config = dict(
    model='image VQ-VAE',
    dataset='drawn small creatures on textured ground',
    train_examples=203450,
    image_size=48,
    crop_scale_min=1,
    horizontal_flip=True,
    translate=0.06,
    bottleneck='vq',
    downsampling_factor=8,
    encoder_arch='convnext',
    encoder_isotropic=True,
    encoder_norm='rmsnorm',
    encoder_activation='gelu',
    encoder_mlp_ratio=2,
    encoder_inner_norm=False,
    encoder_patch_size=[8, 8],
    encoder_conv_stem=False,
    encoder_layers=8,
    encoder_width=128,
    encoder_kernel_size=7,
    loss='mse',
    latent_channels=8,
    decoder_norm='batchnorm',
    decoder_activation='silu',
    decoder_widths=[64, 128, 256, 256],
    decoder_blocks_per_level=1,
    decoder_block='basic',
    decoder_dropout=0.05,
    decoder_attention=False,
    decoder_upsampling='nearest_conv',
    codebook_size=256,
    init='kaiming_normal',
    residual_init='none',
    optimizer='adamw',
    lr=0.0024,
    beta1=0.9,
    beta2=0.99,
    eps=1e-10,
    grad_clip=5.0,
    steps=24200,
    batch_size=128,
    epochs=15.2,
    lr_schedule='cosine',
    final_lr_fraction=0.01,
    warmup_steps=1210,
    weight_decay=0.07,
)
Rows from block 2 of the decoder, named by matrix and row number. Rows with one number belong to one channel. Each number is 128 + 24 x the weight over its row's rms, rounded and kept within 0 to 255. All counts start at 0. Numbers have three digits each. After the name is the row's rms in percent of the matrix's.
# convs0: first 3x3 conv (decoder.decb.0.0.convs.0.weight, 256x256x3x3), inputs 0-15, a 3x3 kernel for each
# convs1: second 3x3 conv (decoder.decb.0.0.convs.1.weight, 256x256x3x3, transposed), outputs 0-15, a 3x3 kernel for each
convs0.107 087:125128124125129126122129126130135136161119147132123129106118125109090078108085098140133127129131126125129120178140154153123144163138161141092138154103132149117145094126107140172147151163142128131117119106129136136082141104134080121117142120134123127118121138127120132130150136126147099109146103089116096121094089103113110112117063082099094108137121103115155120132151124124131116133128138124122132118125137126127135121126134130128132
convs1.107 114:125116140114123147132124135101123125092108112097095121119104170175130156120062126107114114105111115111108118107096121101103133109106142100124135107139127097103110129119142128129108119116114136159150148210133145178102085107125088113108082121098140142139138146129153154129116132150112144139139188140129151163129151123135129105112187133108137104128144151136122079163086114126140162116132137125130123135111118105107107116119119122115117
convs0.108 103:148124117143118120137111108097112121114112066127093146147164126150090106123091098152145135137141132133142138122100130117116140125143168140119119139074168155184072110125101087126127096084115164085143117221053125072163133154150171138105100123147141132136136125118135122105125137170101152153118134102122142148133113129127127151145134147116159111139113103097218107223024194162164104118107111127120107143142114141124130138127129136133132
convs1.108 108:162171138157133129160129142152135130147138161145168125103160144153133162162169097135130136136103137132128138135123130138143130136139166142162132112158118139088145141136125141140168071133155119130102120167076111087115136171138121143103129128147152088133120117128120138152122104134095156108145100145105136153164108156153131110169115113143104170115145113122140127124128124138126113151137117158138123137136145110105122105105149139129122
convs0.109 099:134137129131132125140143136143094134089131141121132157117112157128122106146143128210147077196138057209169094137133110110122112131129126115133118113131112132121119112148137110132113132164153136159109131094149131169128117116149098107141139109094111134148116125140117129133136140139159120133144120157090108131079119135093114122133119105095110117126112104137195078088199067145094139147123098142123099133131118124134138114126132115131128
convs1.109 092:124112119145112106142133102095134107166151114129115122061143067083151034125103085143113096177133094163137095132116082136135067129132085153145115150123130175159134138140138111135153113143134161146125180134123159147128172118149131090168127109136127113140124079142138090146160149113122144153128163148093080153133105131141149131121162144149134218162119150150149161143113140178124130141135125178159129157139108127138107126145113143121104
convs0.110 104:125131131130132137118125135143120128132093109133123158166098092156107103156148143126121129106110125094101112143173164126153142089118123140113114130119105123115096087170188100177179104149145133127142130127118139114125095108114120072111134132099117129130125136137129132136097081161153114128154151102128098136155099114174154115119168163142152129119130090119097123124139136140137145116135148115130135106116122136137148131127138128129133
convs1.110 109:143136113128118104118113111139157152138155159138135127163123143139071112139095091136139127126129127118119127096120112133146124153125116152112136143109132137126132124118189114085145126111142132125143127121153110125133127139145142111180138150148133133126118150120105141136094129145111126098117101103154119115149127168121146159106137125096174195134106123112171154116149123122091087136152144128149150132125133137126127126126126131119129
convs0.111 099:124124132135133138126126128117110135116103097130150158151119120145132131145131147128121137124121138129130143146128151119120150134139163132126121103120099094100079100129148110111121116120148151139125118132137113129119136129151130108129146147150103119108135153138118133121119152138107117094143086094104085105128055100171143148137139130136172157083123136122139115133150126122150119135129144128114125149129142128120142114105122138131147
convs1.111 097:134147127128132137132137140124137110148160138138156129091091112092138124104117118136147137144158148137143138128131124128131129135138145160165143162170177147161137086072096117119138114109122138095131134094107142124128132121123149118130160143132113090116091060076106082095125114143110099132113132113122094145098088123145136162144117176106076138139116150144146153136099122145131145131142133131137133138126121108097101096101105087084104
convs0.112 102:134126131130117126137127123132092145114093082147119117070113140079074136109089072124123134125115136124124145106125101118135137137147182130132095142122147127126116106120115124120123112112128134113137121118116138137152129179137122143097124111136122121134124123131135130126147106104104133145127162125139091137129122120159125074125122151108152144122138134125146114142111160135135121122112143111107138149142151124124124120116128127126133
convs1.112 105:121142128121120141138127155130135143124170158133150121115121140089134114105170096134136139142109117128112133114128141126128127118126133125103126119111108135116118144131133122076123124099145109097155089150134132125146102077097125157152111152150128134130168151120148108106162141135154134137104113142123130109128122151134151149136130158109157166138107133110155166113131141119110111120136126133137134117099138110131100127120116122114129
convs0.113 103:145112119148113129146114130165127090139151139169105160110106121146134121164156130146131129154141132166156146157158134109120161117093183169104154143130111139123149119128108141166083152124126129132113104124204159178057097173141123096095106089163141116116147120111153132125097151165109144162116108113147091016153113117115125177155101136119117163133132130154095145149101125161131169131131113133144128128144140120130114127134127120127127
convs1.113 097:132168132126137140132144128151129144113155126144122145132116152069236123147097171127110130128105117126124125111105122081153122096133141113132130148118112128163106115151124118144154134161138145093162108192090167120108153108146172125111102113135145112123151124124160123121095112112138074154089118103122155113148135148086165112127106134142115105123131075121143161140104124126131122137113126110120128142124144104131144072141139107101120
convs0.114 101:142137117133135122123128117138132125166138137091149113152135154125136087136104127125131152105112134129136149144164130104137103105164153135124151150089157143113148079101138076148160127125117106144142176137069067147108149099116084147128147132127141125110134115117145130132155108084123134142122116101153092086097118146152139150128114126101099117109108096083150131112110140131113097123116129127118136134129147133113126140120125134133131
convs1.114 098:128107141122127120104129145123159147169128142136155137111149111216121145136144142131137125121121134137108134111126162136134149162136138148109103131129149120104143140132105153138109169109158123178094176101169145131136110138099128149111131141098133137147117126149132142109124156165092160146148152140170107140130138055161116104137131131090120144147130093116126123141113146119159127132143131137110133135120132124145132137099142132123141
convs0.115 104:132131126133133129129134130129150156111129122113120095168133134161118120151108143136127130144134130145139136159143124162145129166149134101108123102121125108117118147145133120131140154176165140144135118127139130116122074072089029060052131128096125133132137140137133138133130131131157138173161148144124132142119048107156060096149157124126116110109112118129111107129100119102114122118128126132136136126132133133128132129127130131131131
convs1.115 116:127145113128137122135126122134135147152136155133135138094073084103164078102112104142146145141142143124135139136122102127138116106108101148158159171158172151160171119093087113161088090091078144147139149121144140115136134150166176189168100135139117103109116092114127100111128108088124113105124112109164152135145172141129099130112127135116120137127095088113126149147151103166148119142142136151144138138138133111129118132130119138130111
convs0.116 106:138132130133125126129121123136125122119126132111139166131118124115134126116137138127122116117120118124120123165133130140134155130115141146140126140110109141140144087109127093152153134127132136143140133142151141131149104113137109103117157160143133119140133119135134128137144133141117140122113107139097142161077146122120115109092118144131138102142159127143113149092175124130153110138129130122114123131121136125121125122122126132130129
convs1.116 098:118132112131162106121132106119119133114115137140116136104115131095122131139151146122117126112107125130117133142144161146118124109120118108107113120164135127146127123129154137102143117122102121111111146138123115114142078067097142159138115121124144142129146134131127130115147157112146177103090130107121126117119140154085116161127126117149172117116108082111132139111171106131149101143119132131091123131108124135123110126115104131128126
convs0.117 097:120116117126118127126125134118161103108117133106088108127099160161107098144097099137134134136141142130142142133108126146101125156126148152111110111111099129119115103081089126121101122153115128139119177109145148144100103157074115125089112136100119117116135135127138136128109126135115154139126035115124087049125064057164097072125127128162172146154154159161137131143150113153151115131111119141126140158151152138128117128120120118116112
convs1.117 096:136137124147157134146156142132134131127134127132139134135122119129131096149120136115130124121135115125123127152145134156156126135150139131149145134148153124127115109084125130096130129106098084046094091082129125122124111090105112091126132147124138140132126128123143164146097095123114114152124144125110072121145097106165131127126104129109118103123136109161178141125145112148156145132128129132138134129132128123112117118111129132112136
convs0.118 102:113123117118134135118145153165122080082100130076092106144169122130141115133158138131139115128138124123133126113125148111116127110128131116194116133128116123140135139115120151125099164131117140103123109162131136115105124137122125140136111095101108117114116130132130139138152146187165102156144134148109133131105118121127152173136163160162158151157133143120128122118175098157090135127109117133132132124128135135132130138130130131129130
convs1.118 094:140137123142128126136133134116142133138161120118125131071104094117139137136131110142123140118112138132137143088115137129134164143147159117107121121102133087101120115161134138120120095132146127162155140119111119122147130114141157154116121095114079134128129163106112093120134166146142111086118104104128120111163115101103096125118144120159137111112073149163167112168182123150124125123121132122135154133158147137124131132127146133150135
convs0.119 105:142127132134125133129115120137158123131099123115110127141101076133134100167133141152121135126107116130121123147117155128086136162132157142096153103140131130142144127126119139130134118116139128143120134129112117142150151135156135108096137112112147136141134121123119108121090076116059117139088171158144119150103108127150151123059084060087098099096111153111132147125139123129152098122134125121118135128132147111118131111122139124126141
convs1.119 119:113145150105123117143127122148145117144119126128156121161187141118129135112143148118129131118128129126125136137134145124153138113120139137074114122131139128128103090096117142103138143127166134151103145135112142142096183142117171141101167129114119110126122118122129100089141167158140143145154125123128174124134135113133105140161141130162113101170107146116088147090089129152125144130130143139148144139134123114139119115132132132120143
convs0.120 100:137125118141124111156136117112085129143138135155153127148107077132076076141071107131124106125121105130138137162142136158146133149145132124110116160125129114097132119159154114159161108146156128124123132097122104130135126117108139142120139132156120122129125127130134137136151170108093133149110114126140136123110107123163122129145124148116114116170147141080149088141141082140110150146121094160135093149139110127133134121126120128133130
convs1.120 101:127132134116130111128117115141132116148106123132105120142128141153080171133115167116101112133114116148124128158114128173100107173112108130140131095135157140133105127131129170116135160091134123144125166129145143137126128122126114130115129140110128126092146122080144108085132155100135170135147146122106105107093094141091085149123125091174128087180098098128125142103150147114139143151131121157117104159137125144130107151120127149151158
convs0.121 105:134132125130131128126132129145128125135080098177139134175115078177127113134130164135132146118124133127126134108112125125101117139113104135115127169105130166116119133133108112142107110125125130111138138139123122143131116162154139103154120106125135139130125136129120125121127113178138090151115122109118141183141060089135164142091055122115105123151161152124145131138132110120133122120121141129114131133122120131140144124124130125122123
convs1.121 118:147134130130131122111128136133138123142153119147136151144101068115112120151150126128135133125143131116131127175160109166150130153126130144130163145126158151121140102108142110112125125119108079105105143143156151108129087093114112111158155121137168148128144139141122132140160138123122088109107098098134105094167133146140139138154195174133137152113142147154176186098101111078113127147139111135145131127130140108138136113122132124130128
convs0.122 090:120125122127133126122128120140133124130120108133130124134127138119092118150114123105104142080082114101100125122130138116124140126129142125119143148158164146174169164172157152156134163172142141112097118145150101116119078110118111110111133126123137130136125116125139129138139115136131102112145112133139148146100134150116124148105117092119125125099118108101135119146115119121133105140148162118116140123114128134139139137134133128117120
convs1.122 083:127132130130134144114122127125149138137135140132128125130142137152130119171160148150154156148153154150150154119130129126129135118124131115096112113092112128113135155141131143127125139128108100119148084096123102081123131121129124098121160136153138126117129113107128123119124128158113118152100103127150131128130121109134132124155118164127089131144104137132130157136122153146136150106125139108119133119117129090112105088100102088086094
convs0.123 098:117125128119126122124127123089081098129100065152153087123146167104093147117089136130129129118117121126124132146123152117095134126108140097126107138121112154122103123117133116111137158154175126118116126121149104108117140124174144153109112113161106118109110125116100111101139129105172152106117135134147146159118131135102131145121131133127159141107136113134159102134121127162100154143128133133123125135129131138127129133125123139132125
convs1.123 096:167164137169161155158167174145159156162181161160184164131151180204188141182182171123119131122117131123126136163145137159145135165149147147138135168162133154154153157136121151143144133140160139135135128105115117119106108119114112140129114142143139129115123138120124133142098114117099113109098103088110131127119114105112105111138143140105118122089089115128121102125101075095065076153124132134120131138134148128118133109097114109104104
convs0.124 103:136138142125119124124120127130122112114108090094101138150148168103089129115119133124100113129102109160132131157124145159110108165141154140099103142079121104133147109159137132164147128140123144099128095112119143110106117146102126109133124121144124134145128128125131130118098094060097144136115136114130133112132133136145150142139158119166153135121118151151143122136114121116123125139121128138127123142140138131131141128137134127125128
convs1.124 098:105121117121137143125111122122147140122113123139112118118104093153159153096130153130134134129124132130120126123133136134143145115103138130154127129149115170188131166144083119150103125138130165182131138088103143121096146162135123109103130153129105147139123149132124134136136153142167156121187186145127124165131114120121131116105122130141132058125133132170135107135163137110131175133138130136135135149136148125124124117148127091116123
convs0.125 090:111109109113106107129115113125112094122112086116117097142118151155104145150108136133135153135136152143143156115074101078001063105057103103110123100115129097114123150176176132145139119133142132122121102130141129123142075084098101114139124118113121118126111102109120111118141114149124103129114123134139142148137127138128124142125133152133122141133116122122150173144131153124137127100101127099086115112103116111120135112121131113118122
convs1.125 093:120142125135147139114132121150152140151150141144150139096082101090085105099114128144142137148147144147151146140154163154153158150148143131145137148156157148157137107109121109109112118104114121123121107108113099121133123112111127112113155126139110119119107114113104105110107094127114114130125122149130097105112094102125110142138113113140113126139122168138128155128116147154125161125147142141155156130148141119118128100110126098110123
convs0.126 102:136137138118118128117119132094109132140158107076073071132171138120116095130144105125126144130122123125110108136114137105098124112122150203132123112122118129115097113101177147126156158124109105095171147174071106105173163148082091076189113158138130131152121101128124114131071068123082121082147082100157125119110140140150088126115147152104095125159125096148162128142130147104135137119130136129131125112127135131122122143135126117124124
convs1.126 099:133122129144110115145147137151160158114122131174161155135170110088102140126143124113121121134130124136136137123127123147162139127121126098111102155130093119157151130141122132120137133107164153126116098136099145149131132123119134132154148125142131165178138111146137142137122118117150168156095099156116119114112101068137142156182152099104179175091067179150174129086128174117070117128139151150121128154171156142148145099118137146145139
convs0.127 104:127136133123136135107126131138131094165143131133121135095099091093099091119135143120135145103122135107127144120101136105098132115132156107138150095146098134136142146147108135151112147150117126145148137107146114134111148125135137121129134108152129136132127128120135125125130158118145136176142130156137100089137100120133158116130118066115064100135102100125117163128163126137120112126122149118121141131121131132142137120125125117117117
convs1.127 104:125131131114149133120155155100137140108137135144133143112092141099105168092122146122120120133163135122125105107122137101123151118145161122126114120113126145123132129153142121144135126145160134128138117070161150100132105138140088113149108110135136116118111088118124128140134126109139104130146151142142093125105095145147149120120113135093103144123130147140137102120119096112146171097137137116140133111113104148140140140151130104115109
convs0.128 105:150143146119104119124113127111118138108119106110126093120106115092103151117148160141120113136110103146131120154150159167125174168161185109128099125176138136114135151171176111148108129097124145137127120137115160116125135148134102110144097111112128139131111139138094117125152149075120172107141119155106131141082122143109116124160134131106130122135157136115169097106145130127104168124125125131117113129131126120112122115115126119134138
convs1.128 095:107103109150125129133139139148133122131151123150159144108092125118188134110162116138143136127120128137131137148119084139138102135123131122157146121105125102107109127131165137140116101108151102104115110174145147089131123129133116119159149120132128115120136125144133133136115128127172113147137114148097115120159176169094131145126129129134121136138137125089122130125100145101148138152133135128102121129133142118127136126119123140157133
convs0.129 104:127127129129125128131127130136151144143136120130098112058138119129175124126190139153120133140107122151118128139134141157104135162126154142142097162117124154120156102095130121127201123154191132143122128138128126142118133095123133130144111120126136133132133126130135127135111145150104137159056028104141153130131117117108139107187097062159092053142076067123144102146129132136123150139135139150130135132116137151128117130115124116120135
convs1.129 121:108099134077102149115138123162127106177121097152123118144144123129135121116110133116123130111133143125141128140137105147142116134149112145148107137130109126119136114098151115104158137137143154129099162143082161113097151151118157126097154122114133117110143090098118095136096106151093124167143147133118140135115114125127156127152153132140114118142139127121120173070112205129161145161150131161132123128099136105096136135126140139122118
convs0.130 081:122118131116113130121119136129115115146127123124101119119126128106128149116146158096084094095077085102083090091089094085074087093079091098101122148148144153158130105145123140193168128165148134130144108132160123122138152127126107112115136119138123116127116115125129130144129141098131161146126163149114120106110104113137104119134120128090068110084077092135160130136156147125171105129134131133138136123126128134135129124130125126124117
convs1.130 096:135128132132134123131126124138126130121101124127117109085085152078068181112108165141152136157163141150149137138147135115136136103113131119118116111134114109113091123086089128085081094061068114128122129150143130154169098117109115126087100094072124154160141158167136152159152140112159160109131129116132137172114139162099130143132176152143180111090111111094105136108110122126121129132147147131144140130134143120132126114132137104127139
convs0.131 103:138129134124126134112117134115129137123117114138103083124105112110138135141134145137117101130114106124119137129097102130110105172148145160111114107151113125116131149125161127099133112120119104209117223085138048166139180084114083169132175124122131139141119128138112119128050130116096137108158135166102065121134144129179106081114118112100137110155079113118153083121128138148112105131122115125129131129133132139132138137125131123123127
convs1.131 117:119132134132134115125137151122140127140110124087121118131188084146125159118128119127133118118125120137121113134152160111145125146130136076127140145129129125109088103099110113121147116130112124139126167131188106122141125142115132101125099143151127128135128098110086156134138126131142163107147129160129113158126131114136129183107130162137117113120154171123178156160176129137174188128142130137123137145155130128139123135125114115129157
convs0.132 102:115129132127131131128132123158084140141136105120173115144101145111192111140100131135128130126122128133131130175152148136104129150131113030184126135121092105125186167121102132151134135144105119166131128050250186176018211156112071121175189127142122122133129127137132131128123138135136103123154130136139125135138157147161160136144117139096139115155114140214081178020243026158059193138134128133137127124135141104115125134134127135124134
convs1.132 108:154115136118146133129128136130125130142113113144142153178105133100154106131139204130119131128145140132129133148105145105172128159116148155118140107127162133163121165141176133122147170151090121127131148114139117125059113127120153128158114110099127140147156107147149154127098140127144123130123088085164118144105177114105104159117127138144134140130150148153131136108166107144094137146113156127152129166144131121121151137153125131123133
convs0.133 107:134128126129122120131131129142151099114074142115146116151145116112173138164113129130116137113107131119117139146146154157136158149135142100136175126187101129081149143121142145103163156151169094133160167089121137149138127162108138101141158164114120129117122131126123128131117160150082113094106149136143150143146122159107133106092066080062104125114110131156108156119161133125154120135141122123129122135135132129129124129129129122127132
convs1.133 117:132125124113153133128144136138150141163134108177136153092148138112103089077093125115118112119144125126127122102118134128112114133103104156147114102121135127152128144114143119130153161152144133135156139100128141122101092103127174109145155154138130135133115053124099121120146106103127127141115126135152140167161143146139147165164135170161097166167141117137119152106109140131157173117119132141143131141142124094118137107131124121092112
convs0.134 101:148133128133122122132124127124118098129151110136111090119125145105157134145159155152128122129119119125131127125123159130111145150132138136119147081141142131175147130067140143113166157157155106132141159126089119123135111191112124095096145137155138142118126131117118132116120078128116086137180127084159095088124122134138110115093140146116119098110082106159082124134125161096146120120138133108123122128135132133121132127122132128126135
convs1.134 103:126125135123149120146141146157158114137112123118138185132146114169117116111121137117119124120131122131126134114124139124129145107129101119117133078094168140161180115149131133100144140114152145178112154119097107104162133153149103146132116137129175141138132112115130120124125124131124140112130134122096155122165133101122126170144182143142128103189101135165135162142150163198150129142133131129125150146147152116117128130134117126114144
convs0.135 095:137128128128121121126122122140116135132153143140125124107132139121124145147141153140146154113121128106105114135118136113111119103091111126134102146126101155130123111108119125136151151145128100115132134151114146122102135125130152136160102084117144128133134130127134136135117163138135147126124153128081097104073122119128078117158152123123143149087146147113131131115135110145122145120126131122113108123112117129121112123125122140142148
convs1.135 095:101116114097116120111104128159125134106095103119110118124136149155137145133129083124135123113116118107105114154156157144134138133090119134109117151131141147127141127136154146103149135113107150104139176119127154157149147101127130092117133143136117143140134157142129127131114088101135175124137153119148135134167141134121126164140097111121139125110128106145099124115122137157154124131133141137110108125115119126132139118100095126125116
convs0.136 100:120117127119114125127120133138111090095073134113110127060117143129128117096111143129119125109103124114107130141133136106112137123120135147119113125131088140137105112149177146150173136169166140115089124144149114114135143085133168156143129114111113115125124124126133128124128156139144134129102127137140125114128119124128129140116087128124064120110131158103095150163104159104165140150132138131112122136122134152150162139129140138120127
convs1.136 094:124131110151144121140136126103113114111141141110125131153137152128095140153122109117138142108144161101131141115111124116099106113098103156162138179195186154174160136143127125076074110084137102142134125138134126159145083126108121120133152146124118112094125170110103133117096126116143139109119145162095095097088107098096107111099112146119131109112129110150130121143116088132128108128129122129129123117121123142141132129107119140127113
convs0.137 095:128129121131134129123126119105083102144122125110100101128122134127110105146119126122119122115113122129127135171165171161145151164147143136129139141117117154148175124119117138144125125138126143132054076097190151138058144137158142151128156118151116120120132135136141141140096146129127134126145115104143130133137132147159131137128125120131132115138136120134143122096178081138145134108085073058033036078051054135124123124112115123110110
convs1.137 082:140135120139146128140133116157143161157142153152135163148098114106093121143095135122116113114112115114116124096099098108111107103101085113113124111118125130140143148175153138161153145134158107119134128106120155165160109132137116135129117141116152160149166159154152145136123090114135095097157163114106096090090088098103096121083102063131155077071096093138142121126124119121116145171174157178175156155146135135131131138130119110104108
convs0.138 104:134129136123125128129129136126111089092109091092139129096102128076104099123134101134132148112106124121115146138124148142138149152123135098125113106155096156102107112103164112132144122104115114117125117132104113103105128132117105138114139139132136131128131134129129139130108099086134129111144076080132135121130155125173130129054005083086017015116083054135108131122097132126127117122127136127120120127123129125124128131127131121122125
convs1.138 114:100105128114121124115112132138130116122146130130133134143131146157151149123141127134135132132138125135125135116110116071103095109113116134137138119106129128114143141158091104180108103114118162145131172091144161134135125153114084089110109132130091087096098077095105110109142144127137148134150169149131121145124113105140145133178156136144064142175160180140117073151120113082098149135129137134131138144133141134127140134129144121122141
convs0.139 097:144126129139117124142117135071086098086081155142128135137075129110108168094147158134161152143162155133150147160144143129093129142134134169099130133134126133111116162153110157157138071093126104107159122159056137133147106196142107121123130125151133142142131138126129129113094130089099106145090122135100138173130099164126125112105108126098126160128154133149088146173052163118167088141130116140130122127133131130099111132121137144135135
convs1.139 092:121137107148129114127123130155121110142167170135177171144155141146167151130094141110110113114109119116116128122136134118105155109119138114114112145159150159134135102141133137160152118097127132089127116109118095121106121129131105177144119131142095117086110135084109107081106142122159159101138135149147157146141117162138121185110086135150086136147094158138148116160097113085073154129135130126120099136113101122148111139114091136090129
convs0.140 101:140134143134133140140140147135156170126133119109081113136131148146116129114120128157148154143128138147138139161148133154131121143144140154114143156112138151143126106124114105104114134142133156121115097173107116142138121119077136139123124139141144141144137135134144140141153136094139150115126142154133055134168065131158145159123153143136160145137148157103151112138123149115125137153147134143142145141143147135138124134132130128131132
convs1.140 103:163167170148155171151152159126105117129104103127126102144151167164149171154148160120120121118108118120115112114118093101108099109103091081115117110120116102100118132134132120124121136142147145106152130099137151143138139114125138116121155144150103109116104109099100097104132112139117112126105116126142117131146126156148144162169173161149168139138122140134138141140116135140115145134145145129128132143143134139126132120106130110115114
convs0.141 104:142132122137128117134123112129136134116105145116109119192153135106153115153071102115110130101098120123131146107133142122137144143143142106126107102177117093109159113127107088117133082103105113169092169068172102180111136155138123116133166097122144132120132129120124115112113125171126092124125098138143184093090147118119112131167154156157144151135148143147097135077173086137088144124115113122133145122130145133129123131128125135126119
convs1.141 101:141123135126140115136141117134129145129122124124110144189081103116107121135120176122118133124144132132125114126089114101111132118153118128117136109115145113133119120190173151150153168146145111153142116123156105116116088123138075136153094119133113097098117135137150156134074114134117087154116157133134091122075142133119164132158147155121135130140120109216146143180159101146126133116137131127144140142130115125136126122148132098123153
convs0.142 098:138122120145118110153126120131149165106133096151155134090121136077087091102130129120143132112135116130147134204150140183122127180124115112095086092127133121110149132106110139114142133084117125134127134118116123135131123101098147096085123143155133135103143142109144130105143123114132111168129126153142118149149074108117159122076060067101072068082091085145111104130110117126137116124126120136130125142139134123112120123120128127124121
convs1.142 102:131139142139136147140114135150170138146167154136119137156169112098169139148114138118115132129116120125130135159131141143163152161132130111140140089113138131126124131185147132121149145125167132171147137153106104127136168173184172182147138170144142109141184132121192145123116110112112119127111126130127112124112138120116105137188132152172177102117140153111116090109112130101113143149134144143141145144135155135136126125130117120120135
convs0.143 101:140139133130130129126128128136169119127065134134127133127104110107127132158169121140138144122124137109112127123142141114091128119107120134108069173174144161114103147134120113111101120120133149162113180075101052139200117085155176237164144141092136136129126130124130129129120151168163139136113097116108120148154127138146156136135154116095110159102103122111128135129142120126144115145135124127128130114120118135118108112107119138143146
convs1.143 092:120103129135109116132123134152145132149150121096131115121165118128159184119151127134152136129127142150132145127127156133126140115124139109125130146139139109105104110096120161143138135120100115151102132113144077170140144157137129138123086147133149158168140121125102110155138113139130143109135097133119100113126145129146097115138170170136124105134131147161120128142108113117117122140135157150118117125150146137149164134110120125143139
convs0.144 104:134133131128125123129126126122056152101152153139106094121128142161145154089103120140136134132127125124117130161139151143126127139131151114156091112097086107136119156106129093065102144129136148127134127133140137140134116146102111109148143096135128124137127133130143139121121128127138159119152146115128120130112159134146132084137117116137133153126124133107157128137148118161105130111119129130141136124123136134135136138133125125113117
convs1.144 097:140152142136118134131131127159152124122118140120124144193168104112089160126132118137132131131124137127129125166161146147140124105123114107095101122142138131126127106109134157167162146132132102114084111098106116177151107121124090111131128163176098138145165145103117073123090140137120126098129108110138156121127089125100125149117151180156124117100109148120149156174110126154140103113120143118141141132124137132135132135126140140126149
convs0.145 102:129126124128127130131128134118133110156113133124142141144091127133117145133113118129131141109108112125137136130126129103099126122121157142152163077163073122151117091097132116092127127093135097131141136135138158082159144110093133099130101175166134127136130128128133137139135119153128152137086134131101086130119139101112155108126108128114110149108145138194040184196073147090193103114112127126122127145136141118125116130130109138131128
convs1.145 108:131134115124121126114121122130103155144139118140133124115109170113096169142105144125120124134133128130124127117128103136153127131155124101120121115157117112099123141142139142150142156146130125113189105160100103165103131132159177209121159144125140155114138126089134128107164156104152131124147123144109151120123099141128110133140123116150120126174129139106129107101089124123094113121122123130146129125130134116142130103127149142145150
convs0.146 104:105112132118125138133135148103125142107137134092133173128139121141134137146144081100107143101111133133140143144110129140115117158118077173121125133116141094136111154146146139094095139099098119098150126215067131081173138172123175100132110129088117118134125124134125128131119112112106141078102120110105106113105145140106124144111105114109062144111122163132092155149077148116165128141128123116113104129119116138120135128128139138133135
convs1.146 104:130137134122131156119120118154113148113131155123126124160107176174127165130138115129121130130111123128127133138147153160147155133132136130137150145143107129124122139141135162190114140122099111091137121117112129146129126113145106119130112145146136161119107183109140136143114136090134145102114118126118126122104158146139173123125162121150158139141144168113183143160147132131127145131124135121134134127124121116124115111130130114135115
convs0.147 103:133127130134128127131121120139160138139100130127136140160150120153122143129129117123129145112126137129144146176156137136110112126104133151108165036164105095166054126149144157121170113105159124089161137180060135083185142149144135098148088112115128142133123134128129140135074132146129096141146114096152089115163099136119092114129135076147112115119135121169068175232091186078208092116122129101121136128138125125126146118121133136138129
convs1.147 092:130136115126132118142133147110135122132136142122117104047161149138108159111123073125129116127109119133118120120140158135146150115155128101108127084144125130136153138133169133117144126153158118147132108176096135128153155144191130147141104099114140123133124106079131114104167127148111130107155129182094136122115094174098126123134140138151133176135128126140137141121140149116154119130132120134131110137155141132155130121127137118126127
convs0.148 103:141140141124125127126129130117130118128135083138161135142103111138119115132154121132122127127112129121106124142151129156126108155145147108128133108164152176126083097134133120115146126098152123078142155152053096121155108151169184091145115176144136132149131112132133123132098108117102168157135130140148069088137110131117130121112117139101094109089138145135104116139101140087196099111119133117113130130137160124115128137126139139129135
convs1.148 097:106140132116131132105131134154152135109106122155151139097142132117120153123144079115148132129157130118130138150191161131131141134103127086088076131150133118136128165150134124115142109087106146130125087126106150120127126131115135137116146113139161133168110090131148133136135112149158163115128104145125113127128125115098123148168150159153081147148140140169121138126095139136172143105121142127117139153142129125131148112096121130148127
convs0.149 103:125123125124127128127132126112134145116089111131128134172117123158129137144149142119122132115122136123128135126131142144131141148163131139141106149109130109162135094090119096107108158168098124141137099149119115093126142141135114097148122126137142136123128130133117119134097126107121110108146160133156046123152083134131146131139169146134152137083119164119129136102120156124107149135116115139117110141127121119122114135138120138134120
convs1.149 103:119135121128133130126161112120115123138132121138134126150112121090177078105181119142106119129114129127125137120142103118153112126162153149116124150100118140114116122098133137122134183148127135153156114109124101075115107099104145156112147098097131136109118108144136114125161154130147130175155134161105173151125155141149105106120161155090083143122123097127138147095114141137178106129132137131141153128140134137142129130157127122141113
convs0.150 104:138120116145126117151131119112108105114147131127106111092116099127105096148124120147127101150117086156121095139122126099112121093108140130149152128100116150123121120123104078120131129109171123129112111140151152096123112139136143114143147135144143128123130126115126135130104141116083153156135128179088108147096087113166111083123111131118102099154148117125102158142109126158129132126127134138125115136123121124130135119129133128131129
convs1.150 099:126139139133131143134135153133132143138139128159147109147136092109156143127137130152120115152140107123145126102135155133145131162163148115132105156149101140129101103180109091148144103099147131111115123136093101153142094112111149123095116140123123099137114117140081106130115131132094145127103133154114121122135130112100118164134138119131120148116094155147157134104098189096109175125110116148152117116135126124143127134133146131127160
convs0.151 093:123125130128127137113115128105113110119155099147156159095106092185177075148137061148139146121112122121109116091092093121152130108125117151129125143105100141142120159122150108110132113127112131125114138142143147128119108068119158169165148133133136131138140122130121102117110129119111122149136118149134119138149128144142119119148150149132129140149131136108126130158095184125129128148145138136137132119121119129133127121129124123134130
convs1.151 094:145167132139147127138138132105092141140138145106103107155099077155091098156107126123109112101090096117092104134133153143133137153163155128132119153183150141159146138119119122120118138163166135108112141114126128128108153143150145177158128158156151150167127135143119137157125154120128149138144125133085102045110124112124112099110130122147122102145133119107160136116155130128128145124099104095081076116129114137125126104091108113107110